python train.py --model="multi-label image tagger" --dataset="pictures of board games with random positions, seen at a slant" --train_examples=195000 --image_size=32 --crop_scale_min=1 --horizontal_flip=true --translate=0.12 --color_jitter=0.1 --arch="efficientnet_v2" --norm="layernorm" --hidden_act="gelu" --channel_attention="se" --padding_mode="replicate" --depths=[3, 3, 3, 3] --kernel_size=3 --stem="deep" --expansion=4 --widths=[32, 64, 128, 256] --num_labels=11 --init="torch_default" --residual_init="none" --optimizer="soap" --beta2=0.99 --learning_rate=0.0037 --beta1=0.9 --shampoo_beta=0.99 --eps=1e-08 --precondition_frequency=50 --max_precond_dim=512 --merge_dims=true --one_sided=false --adamw_lr_other_params=0.00083 --max_grad_norm=5.0 --max_steps=6800 --batch_size=256 --epochs=8.9 --lr_schedule="cosine" --final_lr_fraction=0 --warmup_steps=340 --weight_decay=0.4 --adamw_weight_decay_other_params=0
Rows from block 2 of a small multi-label image tagger, named by matrix and row number. Rows with one number belong to one channel. Each number is 500 + 50 x the weight over its row's rms, rounded and kept within 0 to 999. All counts start at 0. Numbers have three digits each. After the name is the row's rms in percent of the matrix's.
After each channel's rows are labels from the 100 images, of 14848, where the channel reaches its highest value: "peak on" is the class under the peak. Only what is clearly more common there than usual is listed. The data: pictures of board games with random positions, seen at a slant.
# convs0: expand 3x3 conv (model.blocks.2.convs.0.weight, 128x32x3x3, each kernel summed), inputs 0-31
# convs1: project pointwise conv (model.blocks.2.convs.1.weight, 32x128x1x1, transposed), outputs 0-31

convs0.48 082:504573592555485572490492538522558502439502480420600408494495483554498450511498419477520557581505
convs1.48 067:463486398487519494462505474401471493535484467530411443449494461403571513480504611501453527433464
peak on: piece of the first side

convs0.86 093:430507463511485530434498497474462484506560459472427498411401531591562609452492469494539500419511
convs1.86 081:527396534600463569479528448536432548442604486540471420520495570468517471523472473481491534551546
peak on: piece of the first side

convs0.84 088:464454524503498478460539568510518544458462527521606516516572483595509496428568437467501624557467
convs1.84 065:534568604467380556500478480522383481497527541464467443451476509551476546497498564542569503529540
peak on: piece of the first side

convs0.54 130:420530492542550537548507515483453431480486372500512500529450492468486488499462400491387397513492
convs1.54 157:528541495493448491460553500580515417530527415451610438485476466503427560454458484518525415466427
peak on: piece of the first side

convs0.51 098:514551449548451519396453386480525521493443499488448499551446485451527563496451488531614535571523
convs1.51 075:563508518504498595563524594615504401511572516476493581469519474495499468553559465523470441467471
peak on: board

convs0.111 082:563453492427471490464415526504390503536512433406465548501493481411487498517438446402482526520467
convs1.111 093:518492483472455528508581590600491433594527554522465447475488474410534489529476503443519464584429
peak on: piece of the second side

convs0.38 106:493497442505476498522479478476466442604491501574498608426519413552440470509413412461498440493507
convs1.38 097:458564497472473519498600540517513511445524470443422521533496436460418486456544648441524523503458
peak on: piece of the second side

convs0.9 122:477447456453461559497496546491481492442575582461429472554480389468474503489486589406523534575504
convs1.9 119:503539449494487579498575505519515457479516586502548488550497462485493500497504615495649563576535
peak on: piece of the second side

convs0.70 073:499519449503530524486504505580503573434405524502594516461533537550457441543405412565483524571502
convs1.70 078:460538509591552425440517479477469451567507537415511553502479455509531474517603496566522572438584
peak on: board

convs0.100 079:492430419459541510495489492468598558529417503485663499499535537472485476479514553434455487540481
convs1.100 072:439562558548478411479465569459475497450541472583467525481468494503484469575470462640557508471458
peak on: piece of the first side

convs0.22 101:565429383456451475476539433580488568535457421436471497532493514500452541518522490479568516410481
convs1.22 121:467571405520456525562464498555518411570500489517569456428533482527489522560451463533477390540448
peak on: piece of the first side

convs0.42 052:498567450509548466499579617538563553477547453499490431570522507416426486510503425582492519510502
convs1.42 072:514500601463497493483403527528489455557508573538519539431493414509496445532546518487462610466405
peak on: piece of the first side

convs0.121 084:587573527445581528467476474513540459487499400452542549533554476495560418517500522493505622550487
convs1.121 071:555491544577446565557507585556447523548539607569407518497523535511469523530529460457504575490545
peak on: piece of the first side

convs0.102 135:466537396452498526487398440463543467505481446530555567457426431517456482435501424530522443439482
convs1.102 112:470472516509442562547527477513489543607465502557564449449445506410550581515580469566523424489460
peak on: piece of the first side

convs0.120 122:570515508420490553451554474417522480496513608463420412465485446528496472571469436427496546497529
convs1.120 109:429488461578532483511509424484443500534511410549518465570511508433525517472543554624417520437482
peak on: piece of the first side

convs0.61 086:382531434595467408470545581514440420526543467490460457527486512428518521478554486535527451517499
convs1.61 063:552544517462464570567591491511556544538403531533491603524585462452487475551484533459541538562533
peak on: piece of the second side

convs0.65 076:491544478478462600532515540395393478559620493509525546482518463563476500564456491468567487481507
convs1.65 084:467467513526500500408516535507597617432514456548587553509445527420481502471510480453421518523555
peak on: piece of the second side

convs0.76 113:458458474565428562487501484548499581472464442506493445404427441546528613521482487521469469421462
convs1.76 149:499505470546494542467502566537569569569506497558554520459527512595577504569609480572452553509549
peak on: piece of the first side

convs0.24 107:442491498575478521497429454515468543447465481457461420473550409462457507458569550592448510402474
convs1.24 124:572426490525456556548457481479487571492456561444435434446501463590558482580474490543502577457554
peak on: piece of the first side

convs0.4 072:467496604476539608507457526428559566575437440481459432556514515455458503529457545557543537498498
convs1.4 073:475456549514465415513545497485367464418497530597517513434431521500500492561480418558497461460521
peak on: piece of the first side

convs0.31 096:472514521577450519515538587478539481461453523441453438423462498533546519486593384494599529492485
convs1.31 086:515526350411449542462533497484450493484508484570594503427580506477511491515460453429480468467469
peak on: piece of the first side

convs0.49 112:513506434432445486545450462463488543525493480453513507372524453418432416481500527541495541390480
convs1.49 118:423429467501462520519492461440447567432446554444503437429579501564549462533415477543509493574499
peak on: piece of the first side

convs0.29 113:547455574539524411438526570499443471503489550512445456503551512427556412516458542448445586546470
convs1.29 118:426387535514484527479576556532535468516444415494467420394474495510492470518533447522523532408528
peak on: piece of the first side

convs0.119 068:489539537580454474495456614405530405467551569479538465591511465445481484513486454543518484436509
convs1.119 086:465557622508549454515535500510478591467453495463495527514545429371450424479487490524496531571471
peak on: piece of the second side

convs0.122 081:426487590549466516560424509449496452491499503563442554478559495476435451430390535487536513574537
convs1.122 103:535503517437496517462470525528547433549544481579540509598524430516463443471492455512535449357561
peak on: board

convs0.26 087:476555561473478445560494507508449451503409542458620483469416515488451452500443448573443523453555
convs1.26 097:504509529568497533484560485582505490568534393516553551467574529580569598516566497550505528475447
peak on: piece of the first side

convs0.66 080:414539567525532524583455519533548441448429519486516507590485572543415516488416532501418472507465
convs1.66 084:492467511452523477540514451444466536569371533427510611512466462513472425501480446559492447531429
peak on: board

convs0.40 117:495523343522519515479482494437458421443486475548495553523479526485431456561413515447554436474466
convs1.40 119:529418523535510479397499486460597556400480524500610486458460501572503461519551484538418493481496
peak on: piece of the second side

convs0.106 092:515538526464448539549462475461480407469493469653465581456469446524494528467530495404495454560497
convs1.106 082:490553464397544480444535549401544531531458546501456460468562467438579450506442518449414475452498
peak on: piece of the second side

convs0.127 085:486492476396504508583553468490440480489608472538456478508515423416510441535518587412532499511457
convs1.127 086:527514477538455498581585498495461481483596504509469523487489416404449476485485597481606570548510
peak on: piece of the second side

convs0.124 101:474465427467508532452588497508384462564531463497519485442487507539599558501460459410520521458579
convs1.124 105:549503570586522511430510446562424465446532434499465443486476434529544508577445505454581546489572
peak on: piece of the first side

convs0.8 095:538514455527544548509492578456495507412436508499597586441511411439479471494481448464563467581459
convs1.8 091:460549560470526548510450427479553498463498473511493433419507502549525498511522500535583672506550
peak on: piece of the first side